{"encoder_arch": "resnet", "fusion": "cross_attention", "vocab_size": 54, "fusion_encoder_activation": "gelu", "residual_init": "none", "optimizer": "soap", "beta2": 0.95, "beta1": 0.9, "eps": 1e-08, "precondition_frequency": 20, "one_sided": false, "adamw_lr_other_params": 0.0029, "max_grad_norm": 3.0, "epochs": 12.8, "weight_decay": 0.1}
Rows from block 9 of the image encoder, named by matrix and row number. Rows with one number belong to one channel. Each number is 128 + 24 x the weight over its row's rms, rounded and kept within 0 to 255. All counts start at 0. Numbers have three digits each.
# convs0: first 3x3 conv (encoder.blocks.9.convs.0.weight, 96x96x3x3), inputs 24-35, a 3x3 kernel for each
# convs1: second 3x3 conv (encoder.blocks.9.convs.1.weight, 96x96x3x3, transposed), outputs 24-35, a 3x3 kernel for each
convs0.33:133108106120136100131186105136145148105134117115118103110136130130148185107088117144135117152117084122133111139129096152108127139224171126142140169131112095143157089141147123157088086126156144101142147102133164105091142126132080156125119173157128118095172128142135192118126118119149107152156147189122156129113093112151150106
convs1.33:108123172212164119117151111099150138138111123098120151138136137112126107130074111112150148130149137144119125083050146105150158130149146146178123176165147104166122137081156124121150114129175115132131151166140150174131141123145124093153141139109154128105127139134100112100131118066121157138132149125155123122112144149102116124
convs0.34:115123102162101112144142126138160081143101110084107121103149140134135136094087139116117102116094129123106129143157097093130116125143145158114160104133113119141115128127141096130116143148119091115126151144141118133133127149128140127084106128129095099156147102139117103056088126185081135163126108112140150078109115109127145111
convs1.34:085104144124143158148239116148151138133117098143117092114155127114132143149136142128156124142125144122106117126107098148164124143126151085107119147136142101126134123104115112137137128107120135130132105098192163123118107155141114143131098108128101154113117128089133101156163119161118147185083140154131167109128142128156137131
convs0.35:138129138104130149121145143120114153125138191141097123122120105132091124108112108131079109145162140141146137159138134134185155155141128136098167099135129132141117140142069129116136128124145162121094130136095113100137137151087149182128065102148117183055149073123122087163102100129151131173164093109141146111110101105132142176
convs1.35:105100056137159149152152181133129099132153146131115137122159152128134128172136104156158137118141132114140172104143138077153132115095142138094122131115134092124133108124109124123147115139124118105133105128149096150182137131135145138172070144113140158173119113090101093121093121107099177138086133136152152129164121131122095132
convs0.36:094152126131103120160195164137170101103152119150137088122125143126127122109104117115142128095189140083194157139142092085139129138085149129110121150120107151139112128122139100109081143152087092129146130113130119119114105141125117155147148202121104138111131098145137145110082154114092154173114153151103098141139143132083113089
convs1.36:123116091140151124111110125142096170123098130140164120109085162126165106117107122135118147134101126075156123132112109112130137098140134139146131124158112151152130158120095135117152115118152119109111157155107151128126163145139141128164125194086100117170127119104126168088150099113127097151183131117126155150122113139135131086
convs0.37:123121090128146106182124119140114123091137148127119115107118130121127137124109141123104105157114162136157168178148104159121078137126131098095100116150105107122134125098080117132126142149117121119131135144144128138102150108103135109131068130128114106119096125135111112082124136150139125113188136132140150150147148130166129156
convs1.37:099118137127109105160145127148155138127140131133136159119095155153149168116136107158127101117109127101127076137124119142130116114145140117155137116122147156067117111107117116120110116123119144107117120091130124094068109101149078081108102110116162115154119107118110083135123153110130128147077141149144111124130112123130115122
convs0.38:106134112155124120171175126121157123148121129096072144107144158138132109097103092103147102146114108095139145119076098122111185115124156138130147150129136159137134086112129148137118144141081092144162111143084136127088160126108099066090151109098117108101110137141114121144154109129156138098095124122109130111121124129101145106
convs1.38:096173141084157126148114119162114135136118151106119104107145138142166131120128114150159115113113152120120122145098107105109110091135149122108144114141116119143122135157106142119106149111118156084121104178108147158194151152159156154101120125125103099135123149135115126085106151122110113107159117142114148109111115143132104123
convs0.39:096161100149161120152095111146131099133171083103181110126172097135132144129154142129128163117135133141108137111120162118146183133156154127148090129125069118131096096142168111168078127182126091082133097149079142132105103133145132127090100110109153052140127130154111110117115085153087114082067138144128087181092123113149146122
convs1.39:164132120180179136105148120158087108121118111132108136133146116087140118142119133116148123103159092124129098093121115166125132117148115109124124153097113166138114126101098171124128151166112103089127170130132123143166080136085098089111095164052110110140135150140123168144158129127136130123110122108120141133086106117146129160
convs0.40:104158122117112096137127153107105134156087133130113099161136123101125113100141139126154138110113102151126114147152151151102103124155106143122159101119128130099125112106125118139113145142116164125100134092111136140083136155096153122134108154127129096118125124096123132138136093114116143112140170146118113162093146164162131118
convs1.40:124122139091148183131135148143120147124170138137086140129079098127134142145147105140115089110133115127137138147158118131109132111115148125133137185135114110130125126135126124118146120164131167144125148146154093156160151103148107107104093119150123153145114139117180140118130111105118090111179144106114128122128138128160142118
convs0.41:153157147097113097166129133151114119166148172125119154122147131113093118109136142138128097155118150152159121132137128101119160120111104172109146095144132109121124128090098153130156187116082163134157159166159109113118137156140126159126116088111143171149112109108109125174112095100117139109095102157151102125147117139135185124
convs1.41:169168156146155121121152139094123137131159131129156123094116150131133138118081089142120122147121158163150139148143160121130119172154099128135126111135125095125145090162114132147136188094138142154145124120145186120112124120126148117143134154134130146152126115130133126113101130117116127100152105111104099137118109144148115109
convs0.42:081094161167060157128156148137160107154117138122153128112086124140114143137108107106148138147137143118136127151143125167134189171118122148100149098076149102118133120149136120106174154123138115120145132149135161115104155096133168124151141126122136128121105113125150109088146164129134152100126157115122146104123107132151143110
convs1.42:131119145134117171107169131136101145181142145104077146113072104141105159119149125173067174123102145125142134135137128116115176151136131139180123101142103110168150163118126132128136134126108209131121112129112135123145198125128134138119138118133174120105151097111119124097160133119096147149141153136126115121134123121088114139
convs0.43:135115108176153129117148111131135112146126148153127125129122085113108107144136143114109140163155138118116101145185203115150139164101078127152073128130148154154131130123150115105119135113170150096150132138139132159147121125137099149147113158121114168104108122147143096136085086168099093143091096134111136114112132115129120136
convs1.43:173125108099094141134146132126149099096146110146113135136120160172108123111113106149121116146141150120135146089111139128121151118159105150149134129116127098141163127148100132121121155102144144115113111086101131194085142103125125157159117093174124092116103106135103127084144143108186143119107111111134112058143137137122156135
convs0.44:150119138142067138139097123075104129152133129137128122127126168157128110149124161147161124168130127179185119163149128136115104115149091130124117100105136132119124176122140115114114142107125130089111119123150154138093173091138144158100176182099098145136123129121116149157114093124154131097175136084138085145179083150158148134
convs1.44:166141123132096127147141165147120131126110156115128129101135100139128135143134137108132095130092121093117100104090121125121163127139125118105156130150135127136119092144124122164157152146120132104161173163135140095128122082108116101174114105115141091109118149104123163187094144105116135114114175151115112157116168123114156105
convs0.45:105115116084159145167097105102091117130148138105114133122136149158151148135131149144133174136106108137111151098133139133131188131122128107175153072122099127142173133109104138132144099113151134123117098086113141069136124131138123101164123138142146113136150133127109123154107110172146110087145173132144121152124088120122145151
convs1.45:141104118155150197115106139127125114144106154152131169104150104096116106189160099162148128148118123143118119109132129127151141112084188129123113137130141104132116123100134092110153117128128132118121139114116075164123129118145158105108087117153166133168116146140136079128165112128117136161132113148100133122125127133116136100
convs0.46:091131122146119079126141143119169144162138092151142126173126121101131107147140121116161107141118129132144128154153131118155101129101113111126136125124119146112165149165123116087155143131132122069154146118140094120107135146106124132104132110152157140172145106097122145131117145100170159136129102144130109120085080113127138132
convs1.46:095151140106086155108147105077107133117131115085103171123166131172123130127139127118105114131107113130111181116120140096131134107098126130143127150141114142139164164136114160139149105133122158152108082115139134128079162103136147126114155106092095140124137120147112135151112162139130143159134105112146116121145148142173161096
convs0.47:109123136119113118154095128160090085150139116119137093161117162120129098106098130141135158151114134102137110069174201113144172139122113143157131130147126132153164134117119136124126118123158169095172085103104144122106118112119123154139090142097096110081129125082138157109138104141107079134117135073124099111130125106134092102
convs1.47:174098137112157105126104128126117148132104104151124147134139136097111125144133139122151131106121111149139116151146140125140110148148116166122104147111119130122118145167146116123126145121134110072061135181145141112165111120075126144124137136153159137105107105104105121127147103110122046106126149157137115154096112130116111133
convs0.48:136150116112111151120113173146110103146108103147106096124156152122132121119137130158169111161113120129122156124136149113153158138132146138153117101126140114104086146147140086148198133109132112153205146133172145091127123084116144090139139146162090101152125134139105136107108132116122088126143113136133122147123112112109158084
convs1.48:124154097095115072071071125134113127136146130138107108087143128155127139121139120123140134176174118140149141142127127119122141135128139106131146130124141118135153119134147163152169135175159178094114129129138142113138132133112162158122163151185095174138086116153153116195145117104150140119121148164105096128107112146134155150
convs0.49:126108152127111128133124122151104127140114112148095134139134124142115126123094107131120115104129089122147155122115128110134115149143134124150144143153128109118158108123149117107123102144144085127148130093147100141067126141138109154132109116160130108146127081122139125092109114117176087141139101185100137079136135129108106178
convs1.49:110121084111103203174137113148107099113151109097130137152134150133152089119093143187110095107122110157115165145145144127122133140118130187146117144116163126133131158171146164126162157169116135144182120150189161171206158132098115137093176164120130102178123124134113147148159119074142134105158119125138099135097107130125138108
convs0.50:137111150127142112151133174129063121119119116172181129116087123109151143125098128137116128148138122138144111175123103172119149161098106114129127138126105125115122095118145144139117116129135125125073127113128199137103169147095167131101136107096115116111094132088127105101109113104094128118162101096140120145159156136193126106
convs1.50:114137125109128180131107120159145128151098167146090141083123081139117121116139147144142115131132111157141119144127156138135127115139167145128124135123149147127130132113106119099128124126131099132150136156117121119092122062146136144110136064146108147141149147149065130124117130131149180126107109101115131131118105107144127119
convs0.51:108132099103132147157200152124150137119100157137148138146156128112158148133124146101106183113117129085105107129133143176132153137150134083122105170102155131073131151136123112147138101084153160203098117164073136090147138079096145124098175113104177105091190070119129125139176109115166135121171091119141116120119133135131117121
convs1.51:131129148123090137199145118119131170137147080111131121138166106111074154127114111148177132133114118088120140131114108136126102134114142139132123157148135116103131138112135195122114148122136221074144156089101130127116153133114124135114113122123115141121139130114153123122129121081134100113157166148108104116108131116120123156
convs0.52:125123104141141089111117149123130146119159102109098094115099119106105141146123140137134118139116117136127114155123124181101132114117127112180108109098162137156122121129147159154102144110140173093069147153140154130041160119154133141152116108123138083132106123146101094129132122067134149157176145125120174160133117147121131155
convs1.52:148112092143158137102119142087146132072146134140103148135129133169131128156099125141101135155150123127138157141104131149128120135123107122134144149094116144128140152132128128092123141110104122142119155114133143115065120135083113126084158115179145100129122074147107116135104166164141109117120105080144113151073103115128132148
convs0.53:122162206088113099109093135097116123131153104144132095119130095132114165112120120152118141139145058137153128106105140134126131110124131124116143073134124112145150140147081094153119130137099183139117128144117137053091163126146107128147142139167145130169180119117143160091125125134140108127136165145147130118166116153132131128
convs1.53:137123146160148088118110164123122109114119138149127091098131141161112064112072174111142130158140121124156122120132142107124117121085109133147112113162138120142100130135120170134101149143118124159112159116146077141126135131087132145113117150135179134109127176131150152105105119114113116153116117152142126127145155125125155108
convs0.54:136135097129118134109120150082148131124118173148118097138139181095170133134129130167122142122156130130062159149141126120152105105106108127119132126143123130107112129151134180139121144144125159134106140152120132117099115143092159142112117158131160092184145148114138139086157169143095096155149120143139108124158156106108153143
convs1.54:106122149118132077181127105106105134141100125166129147163126107117102118127126137132130134095120111116118094125133108139118095104144135133148141131097129127124112120135112120152115140147094132134066162136096133147070178093126112130133159120123111140126187108094103134167112108139183150151134132147125129128111151107148106125
convs0.55:089135130112121170100101159151095113138126141151131104132101151129113109152139132137109127122145147126153102096131102131129163106137101124128087129127103148163109108150139118126124110099104145171126180151096129157123119124133109107131138095128154097171127143096124123115112145106120111127129138137140116135140099134134146176
convs1.55:145107112135160106136131153159169117097125128129118130138090151136125118133172103104131154151142130137107128140110146153144110107091117122142120116147139149133126123103139088138107120122102056108181091106112145119150134106162123070144098120139168118136129094112136098132156123120133122125126150133102124115122115179133121138
convs0.56:145145136127133108119118125146158149078163152098126117166104113129138087105103092098098099147121136124097137173115111151080134099144108119169129110112140110155094120132122129122166133158150092157136104131076157112104143096102130180102110124114139155115164121127163092116112097124124114155170132134129123100113107129118128109
convs1.56:157102152146110105123139122124151130102100132140162111180136128166115084050154162118121130129131100118188145093099088139108122125129117139145142130120106149104112096121130140139110106099142121175136166124132151124144106114126189125121131122140125171162160052100093143190150129131080148114102090139098164135142116142134115102
convs0.57:186126132101148095165140179087213176131113106139125136117138082111099118114147125113130102182101158146145106176142155140136143152154144092110104150130108140146127158130079150129139106131147118116164102139094122118139107152096165115099120086122140108091117108096142089149150110166103132126158150121115187110101126110089142145
convs1.57:144133150168111138162119164109143120119146111086112110079141173135137100086143154156137094141109109130115142133130122113146144102130124113140153103120118159103108141141093118084149093111133094087052113088144112121138131109100140137095114145101105171120119097127104134105083119139101158159149130202131143123118122143135104142
convs0.58:100141140093110168144116128152146101128115075160167158142136084116104122134173147112140116159130102115086134145129191097172142125178170108132129091105105118104123101141119162116106113113143141153074124075167121135150166101117141098140120133165124123143152114155104183127131131109104157126134125162129150137123137144116132117
convs1.58:114089117171162147117132119112104091168115134111075132159097154134179094144154115107141110120138119138143167107107149152109139102157148098134126137139154114139111138091149131123140083124118118141121117145144140104122098144142133125175182133094109085134141141107123127155137098140162102117078129106106126132114134147161175147
convs0.59:147173119109140130125173180141144126158133128149108144100137120137127138150111127160153109124122111164141107129165111140164154160116112117137119139152118123149145134126128090125141079155134102126125115147159146101169094133138116151152140117131168076118153115144120143101119160084126110093154123096149128156139133082135147093
convs1.59:127131135141142149087140151160137101138132147161136132125127124121122156116152130110145075127112099125138114125132118164159121138120097115132133127140118121115149091098127141134129148147141193141110173140103130092130115108124137090132169093164148129130118161097097126081106120087139152121108148135146143112135102138114130117
convs0.60:115128118072170129166170092144168104131100145125144092141118138127124118111136152089136119160114097117100072130093152125154171121096107135097104114123094147143120135152151187149139160113140143115130158087077091148137115101092122120110115103090123169154152166091107146169139120121108151135109113119141136122138161156153162145
convs1.60:133108140095121144139178154089134119139116115134096148105107139106145132125107132108147158107134123113116111143155109104160130093121133101101146128100162135143116108114149115120164147115115074080124129155102172155095083106143165108104110140154105150122142111143110172134110144162110109109142122083133128137138131163143179145
convs0.61:151143172095142123085124124123124095148167122157077119121121120122136105178159154096108113163140107140139121137102159121115167153126096115100165117151132160136116140155106172162138125165138136154150102099140117121146112138151154107152117134174175110146135089101122154131126109094150131149114128118104087096110118111093085104
convs1.61:131184143157123095157144100130116147168125100128129135137115130135113141178124116139104112155100136170145114145126138122124118078146110156130111144140129113140152132117086189122157121130156153139139093154107109119129133064116166157099140086132081120117176137056116126142133088147105115146138126139090126119093135119129137152
convs0.62:089088150105173130168134115082128113115132134157163124141095158120107162136113133146189106132117136111100129134156084165101127120084151146152132146123134121131115106099138169135146120156113118148156137170118138129102173120121095130163117151099158145121132122124080120117150130167145062152155117143116128126106111105121146173
convs1.62:074125122140167120128163147138081145111117122161121121142138132179118127097132152115137096141110109101145141103125134137113126099113151128143113112161147149126109116163108120157110108147115105157133121108113106162099137118119132147117135123102152125087144083145136130152105107085156146186107097083123147083126136164128100100
convs0.63:142138124125128136181134147141085089148152112129127113160140118122154149132124135158127123092125100102142134109147147155132118135153134142135148113096112104142150166146151083121130141089174110116127081109182131107117113140180102074126144179120116114142174131145153153118128150149081162158116171110111162138157128157121086108
convs1.63:147126173159098099121173112166121075145115154117135142135101143136117167128139108132144138118115134122131081137143142147124104107128122110124140132128110140130118158134121138152107150113128183083092105124127178152099122083099123133155111212137156140180087123116124125093120110100076071076173119112119117126147112107150152115
convs0.64:128101168155127124104143106085135124088087129121124130162167156115134095129096125141186157121142133105111091144141163099181139122117168136128129139117115094109126124157085149152114118121075136110117099105123109103139119152111128088127113099125132097105119093115142109072203164184120089111142120166149137110140116148112148127
convs1.64:170128138178163117135147139139129105109129128109086128119138094121132116126108104137141151126135171135079103086095130124131144090161142128142158117123099157119117118153126158130095112099139133185175080148078096083123160193171121106124085114104147120112111076124145122100118096089119128129100115127130140134131134130104149113
convs0.65:132156152093147127118136139112173143125109121108150128118166126120095154129147157108138058137151120128134101125131128142113165136115084149147133110109108118156160119138096110126120134143145137150117130155122129124142127135176132158127087116091144133098111074113139125116150123180105111148141123110120102142148153133122120116
convs1.65:120085088132075107159134112121106148122120127116137124114135122093166138130102107168122160126129102163127122097141135113120134114159180174127146152115128118117110143112110108165099121128153102100094147091135129083098132085103157095156120121105151125156153092126170137147113139131117134097091111141147128106153123106125131127
convs0.66:125087100121142116153111092096123140074127118109110110174118100150123132112122172052099128175126174148101108140135121135147093128125140111097159145152140131125119122148123132141140134130132102116130107164177140121126103114137144154156137154139123120082112128116142086108150133082132116128110082122135110122137157123111175100
convs1.66:127140160130139123040078147144146115122167121173143154123110135125103159142117139141116132085120135133135105141125139153147142109121113101124123176110110112121119120105108116134104111126125109150147107141179107139110162138156119114136151129121150085175158112125123091138110161117098112152119112111147122104102131151127139112
convs0.67:109165135146133106140132116099125130102110126154120132142110126120109121084118137139114082136107117113124161124106134106127116096112133141119134154113094139136129093122100152143130132156137121145096175177056121144158119127151144118126102138120116110114114124090169109102122099150112118122126187145168098080130137115156135119
convs1.67:154103107135091127091116116120128160140141143126120131140101117109161114130097119142138135118110119153124088151103140112133114165108090097141138112131135120147154114136120163159157132138132167095079080112123094113145159111146160094137136173092191159099111134138145080151096147155115158156189117090148121114167121144140112110
convs0.68:112106154110130140096156115108137140145152104133125149136141174148126154110106155137091164141107098171192095110111104128129135132159150104143109106124128123131128125173100143109121152132115161153136115085158161126151144140112108131121150144132097167125166153153110139147133121127132160127101133107151116140181117124151114085
convs1.68:096114136190137164116093118139139124141118136144122149130119112100162110151101103122119179171136123054113116159107148141107129053157130087147105142136144113152126132151161152109116100089126122125097105131164086104082113140181085136137145134101118087110150183123193171114162139195068134112142160136122123133124106143142152112
convs0.69:150138114112159110144143132099145128120076133177097124108116183158126171156156117117134103122130136139124125139134150155152139144109130119137100144113128134122114139079153150077125129134145115125127134104103155152119120167157119123104130177120121130100145123157124140127115110161131127095133125070128139172150151144111125148
convs1.69:134166118141126127170150121082120096121108108155136150113137149092125123119123128154143123196130155120096123127109112158123139114139123119111141122123140091150130136145168142117139101138118129152112111135172152100137121138117079150124064151096106144135140123168141170131164103133128137101120141145142137162135081128142132117
convs0.70:111122138108139128099107138127142159109155140104147147113091139110127173129135139122108130127107121124113128117124115078121118116133124129125140135101112138174135130100119119107129114135162145113108156137189143150152147149160123136120080092149103085111098089128140092114126078068131103114111061115146108113109128124117110125
convs1.70:129122116087129147171144145159102115119150158141118122149175128161136112100120127173107119139138119124110145150127123128136130133131131113146144142153139172116103114133123164129108125130164135140189097120121092101125113127151098107138105104146135077141136099160150106102095083071099097107151150139154138133130126127130136140
convs0.71:164132151141080129115152120160125124127135109097093134130156143096179101149158105126129140091136125145070125138120113112135112118148156147121176177152113127129165105169129143118132081135094127149160062108151105087151129146103136135125146123146131124148151132148121143106062136127089103099150107154147132145114138140132104113
convs1.71:111150154127177097124082064102120164069140152121158117151116083133119096112174136115116136143071150094143160121104169078083110116160140123119132130169101121111115114141122153097136117144130140136162127149144133129146103064127128108115105137106110125120113106165117161124148162150172160101120111152124135136121093115128091140
convs0.72:146104163128151106155116125100113117151161128089125093151117127142146135150103105119132139142117134125173157179149138137164092126126155118164125139110118128113138106172131111132127138151134131122134134191158108122148136156120109150126149144123126113153115122092120114161097096123155148120135170125156158102121114149119159146
convs1.72:163148114052109149156130135110111107153116145151122083153133111127160107134149123127121118117115134134121140098141138127120129118113114107107123110162105156122114111101119163164089145133116105108157171135056085147121147159117113110113125131129089108162125115153098163132157086119128131146160150148175075129157097106142140105
convs0.73:181140104107138113108121171116110107113116128124154103102107141100087166104141153177135112138103101166116103139148143125112149182143157117102128141117143120100120125137124120127118142082097105164078155147126116153081126102111130154118141144155139136161163114115096154163144158119120115138100135129111205138157165111132107130
convs1.73:133107175146126164141171128132134121102149119103118127125103095142116162062144151107120182115138136130138097121118153120134150162127101113146141094095108152128150128110154101089118130128091110133142123090117124131098090150119166107093140094094092116115100118158139145113100136175140133165124138112120120113078117126106114119
convs0.74:062126092120127123134137187094114137128121122109117126104180137171073105116139141131123160158129123097124146125129116138139111135127132138134093124138137092114140121166110118156100163149115141113166076127135128171165100156122099114122143119129116144086181137136096134121107100111119123080122104108104150094107107090147104138
convs1.74:138120136166144131162126155130149105120131102134123132166092146093123140121143125154133112102113085118140138134124127130101114158109144124113126165108097135096104097131122139100131146106088148152172138129125137163111133140124089072123148126134119138126144118176169196161142160159153131111115095052122098108132127141138087160
convs0.75:111156127162133117088109184101133151123107105133159096123090124170109123134128082125128121131096127109162147152179048128155094114111123146119113063109138141137145141155117104167115098119142125155146169105110153137126108130124151103152122144156116157104171113147140092112095142125124162113145196163131174109161103176141125155
convs1.75:132128107132141181122144136134099100135147133115163105126159090113168137121125070140097134132176118120142128122120165093139184170145138134126111146112155085157143131116119119103120118121114122178151119108167125127148099166123087122122140135136135109128131181087090085132117108145160138151107115146093140133158103123108141128
convs0.76:151173136091123151144095135123111159112090147093115133101137117140079150150134104107112174092083133138087170124135095085150136126120135102146122107124173143148106110140132118147145122114177123126142133132092154089095158136082148089124083171173065114140134086165118101159119133173151098110127171106136096105144116136143111112
convs1.76:142103137086095125145151156159115124101150107061130095109134097150105168111142129139126132130120143145134142122128141126164126131135140127139146141128143133111121145110138130127128082125155186093151147110158151089154084085133144153121161177099114103121070089218086130118096140117103064147180115171126091127106159125127126103
convs0.77:109089153180122130117121101109118169135127147094114156155155138114129103123128168110100142059120162143120108134111145103166103144147154148135124131126168150106130169127114124121139123133111136118096111140136133178135120111142140114144168113105123094100144116098171160075110122102124138144118127157130112099141123131109107112
convs1.77:152151111148173131124100162150137147130112104130131131148145134101138140115107128140136129100110127142113123150151146153118149116134120134081116161150117120127153131121110124132123153114112164092106133110059116128142156103102180095122108142144092140153124131160148120062134085150114106128094145190161118116113178134140138120
convs0.78:125110115104105128127128083162143138094106109129123122123156093139124141107161140115147139131156122128112089126162097152165133118070145103090149112125140123129190154128131111098147129135131097121159152134176062116118091101145099140107151114110144135114136118106095112134143122077125144142138120121153122095166115117133120119
convs1.78:134127145165110117209204122121096130142113142105122100105124146147095141129149114151127100095125102128147134176135145134140145091108141116083142140128112157118128125105079135117078125101130155121147139110123186153101130098102120157085156089102142091146133112128089128182159151159179119096111128117129128148126145108103104121
convs0.79:097155160118152126125140109113101116112094122137139131136111162110130108149080126121141112144132102129119118095121143088130098143116129145146137137123131123117165114138138154145163110113144118143175146081177147092095155139129102147103107104131080143101125129124122168153127109139158106125110091100105138134124175147101126107
convs1.79:117141111123120125130127132118130136093128165131125104102134158134124124152097115126117091106126144118127140161132085152143117112144153113136146099125123134117116114130135112121102120119106092136133146081163135124122122134128109131155117125091111140125097129124144095100139145153111139103105121104118143110145137099145116116
convs0.80:136080119124128140178203150128121162126133133175126127121084142098132190132111106137130107166107174090114134162161110119105134136094115110102137132132097102099140122134124167112172101128139130095113121106188139086124111088136106110159139137101127105106132137135123143145083154102131123090142170117144130090198148112142116141
convs1.80:130067107143103120183148115124120142132091140126109121145127139178116108143126105123085122113132119129170138126121137126173134115141120149108122148097108139098119132128075082113116138164127101135187109100150131144107162085140099135162143142125140074209102106075136127112104118129157102096149096096113136118099104098100155126
convs0.81:118111145125089118142109163126072172158188141158116138098103133174148132117095078132145131151140135114136124125088142088122156127150123141116074139148134124088127105135123126114095091129100154109104102104094135134131150110111108165112134178127098145135126206152103169101121119186146112112121140120111144128123135149111122150
convs1.81:155126154138145176112163136121117134153119125156158143142151157132114136110136108126131165132137143120175117136111138127131124132118138119109130122118134107128130091147135127104130091146131083128125079127147125112178101113175134107208138098140072155139090116123177142115141166150138118137166104110107102097129137099115147123
convs0.82:111065109171127098136121098138113114146152119113144099118120146111151147127062101121147118150138110096130139110144120097107100119097090123153157136101112109097155131115138107142137118156074127091098139121150130125101100159117124139125147145120112169105121163150100131138131137104131108117132129136157122193098148138097135164
convs1.82:094082126164142112163138130105138098093099143150142122162112129090120129123147162097115154103086109113157127163127124123159123116098100110136077139103102129113135125111133098164109087116128179134088099108072112149167095132124124118135056104179141139130103156127111107139109114140130106166127139116122124173137124106136095139
convs0.83:159153131129170110116119134109142167165105141141115086078165108088147161094095148156123111112109189120110146115119119122132152146133114120135101131149121142116129155109139075127145155130096120210113094132128139153095111157130126124117124126135105102126105143111175150152144146148117132115138106115113147122114134134156111145
convs1.83:086173120167150182086132148130143167140119152143137130133156136175115113167133127136112121129177116104117133136140126089111142138116125122135153106118126092128133129116130124104121097115139162098139142121166117108102132130155115150158152097156102147154143138131129107084139162103129131129124136114122118119138119112122138119
convs0.84:097137092116129136158177136115125198115132150136151087110122141124160119148131135128105159150116125110114108148127115115100150102174125177130112133129127130130142127162134157145132176076157104141183148143106119109083166126117126124121129152134128124138133142123156096156136125118143109120118142136130137133133090139090103142
convs1.84:111119149110130147110122098166127106111167132128119137134123160118171106126141112122142148092142131122116126125130113107128119151124123155109148133125125134122141104181168132145166087137123122115116113157071130115138118138136187159120149128098093146105150142082127146123168091150170125107170135125125124147137133159159144117
convs0.85:105135131087133127155149142089141149126116129129142136115125123137123111127112139146130099083097139112147079148169111126105150085112161130161141156112158110102130138157190107167103137105126153129144106109080158115083126125130124117143098142102121167128087122139105118108145156078086154130140134134106121093097104129097154125
convs1.85:125117132137129137122131136121109118124221135109104135120116172143116119102153106139111155117147112096149089126145132143095142116112122149110134113160083129146132126141124120174062113115127169120118176128159096112150104111148149129145089103148137102124147112132082122100121097120124096133156102163129137128115148140139139133
convs0.86:119158148151160184140112133150143116146145142103129125117133137134147150100124072084090138070130136144147121136107161108124135146121123129105142146134149124103138093118115120099166072166123110132163115128100139132135133138137095189142153156137148093090099157129095160146068134119118127150113139111114150131130087127079150175
convs1.86:115123111100093115142140167147146129179091089139140091153149121090129116155142128168167088154150129127119090097112120121129166108106132099121155110146129128170158138133108144112090138087124110128149146131123110096100083116171094126131128127158128156151123133133135099082067104152141151112131119138120137125186162163122122129
convs0.87:135103141073106169135140083124143104176126122139095119144116129104120128128107146120133147147115105140115172126111119142164124146111116117096112116119134096126123129107139089160124139092111111143157168152102130090138155109137107145114148173169064109126115113162099114143128092136120116134164152106109142119150175111200117097
convs1.87:127147139131077141111075098104119102162100112108143130138122144097091122133159100153118129127140137133125113117131102125131101147107124129138116108168167145119136139128099095134122168109126143129147148120084157112180132130123130117094131087105142073162127164099131115098117147127121111109078131115115126109097127146113123100
convs0.88:137148131114104136129138133085162113128165085081105142141117112117118128144114118153187106116142112129134119095129108155098120122141121107159134146095103139135160111126179128075110151115165171095126129154148199142095145126130124110093135125151116152148115111098103115154151086121130134148118137132150134133100120146127115102
convs1.88:126109159122099115192138116107111135153111156146116149103113140076138146122116123152143122149170143093128149134105101135106100126127123122121125128154139092135101097132132097136138134138138119145200176112170147115084124118108140109127119141106114135106136169105116115183108142140129150149101160082158112111096109131127122122
convs0.89:081112124130095127107125149140157098153125142091122121158149131118164124163151140109119108140103127139153148099121102124158122124150168149145142130119149124112122110126117157169120156153117140113119117131119114087124124118125099146116132133117151138157098157098120113116138163122102145127153152132143162144114167160112118117
convs1.89:150155175117142139117117106150130143136142115128112138115122133201142138108112081151112108101139149118122141120164132145106162134138113137120145119147126143129138079093160116125141092171119150094153201142153149129120106129122101116150129154120137121102110037110138132128117136149166140155103134114112104112123143097122146136
convs0.90:112138133181111133125173119135109118151041163153092146147140131127137103137138091100109142148150121147105120129097109128111175116123145127086148137120134122130137116166144087136161131123122104109153156149115124108111090112116131087134132110142153119126117123099059107106060121148184141162124127137152113133108121121090160130
convs1.90:187116128147099153105099097141109132119115117143150111149107169130159127111118070137138134100139149137164138135121090126119124167095143127135135143134097093160136147144104128100105147164148110142132138135137122100136157085178122155192097123124127124123102086121175130122117134127151164155101139159116150123086102113136120148
convs0.91:142114109105169110115094137086140178072134160133093123113112108111129083143092108100116116120140155117126166141151148128160128130132139185141105144135113102091133137156059163154093161095078178125118123116116123150141130124106158168141134127127100111129078130122115107145071133162103117126121129108154119115105150103104116138
convs1.91:157106079120130114149141172144139116146113128160174110093148125144134124131135144124125103115116097120153112158132128131139132099145164147136139139193099148118134099132135144123134129154114126120213114099147137144188157141164093147129108177201128147155149112147070143109096171118139161091159142136112137110120111125140146129
convs0.92:088145165158146166176136143148149168119114129117121114080100103145108129116125143094141103123112122093093135145125147123107117133150128119109118108111151106114152142100128118110143146147170116147112124128089125086109183145188114108134134088156138108171130114104122089185083123128111108085118122136086118137125145111105117135
convs1.92:097094083126151091148153170124137122152127136125101150101106131100141150149120095119114106088126107117104124108111132133102123119132165160153106187195083094142106114120068136161137136119121141126130146173150132132109119168139111136161113108202132180124123096125173139150156142137156131121117146138152128107149129127147151127
convs0.93:129102127140104140113127156127106145135083165143132156106153135149106129140159068166134107114134119110119084150138123142110081141053157116121151098123112143102087114118180144085138126133126108140146109150096119150122135142148134110127164154173130132116083084127126128138153103146123105123130122170145091135144086182115127129
convs1.93:139154126115154118097108098153100133119117116163111113108168117141097114136130132133116114166122112154103133135127122148110149140098173115132127106113103153139103069095157083131126160112131148161187160073134114155106128077128130095140116152129176103150119144170130125137151129138111172120111132149140124123096135142128145113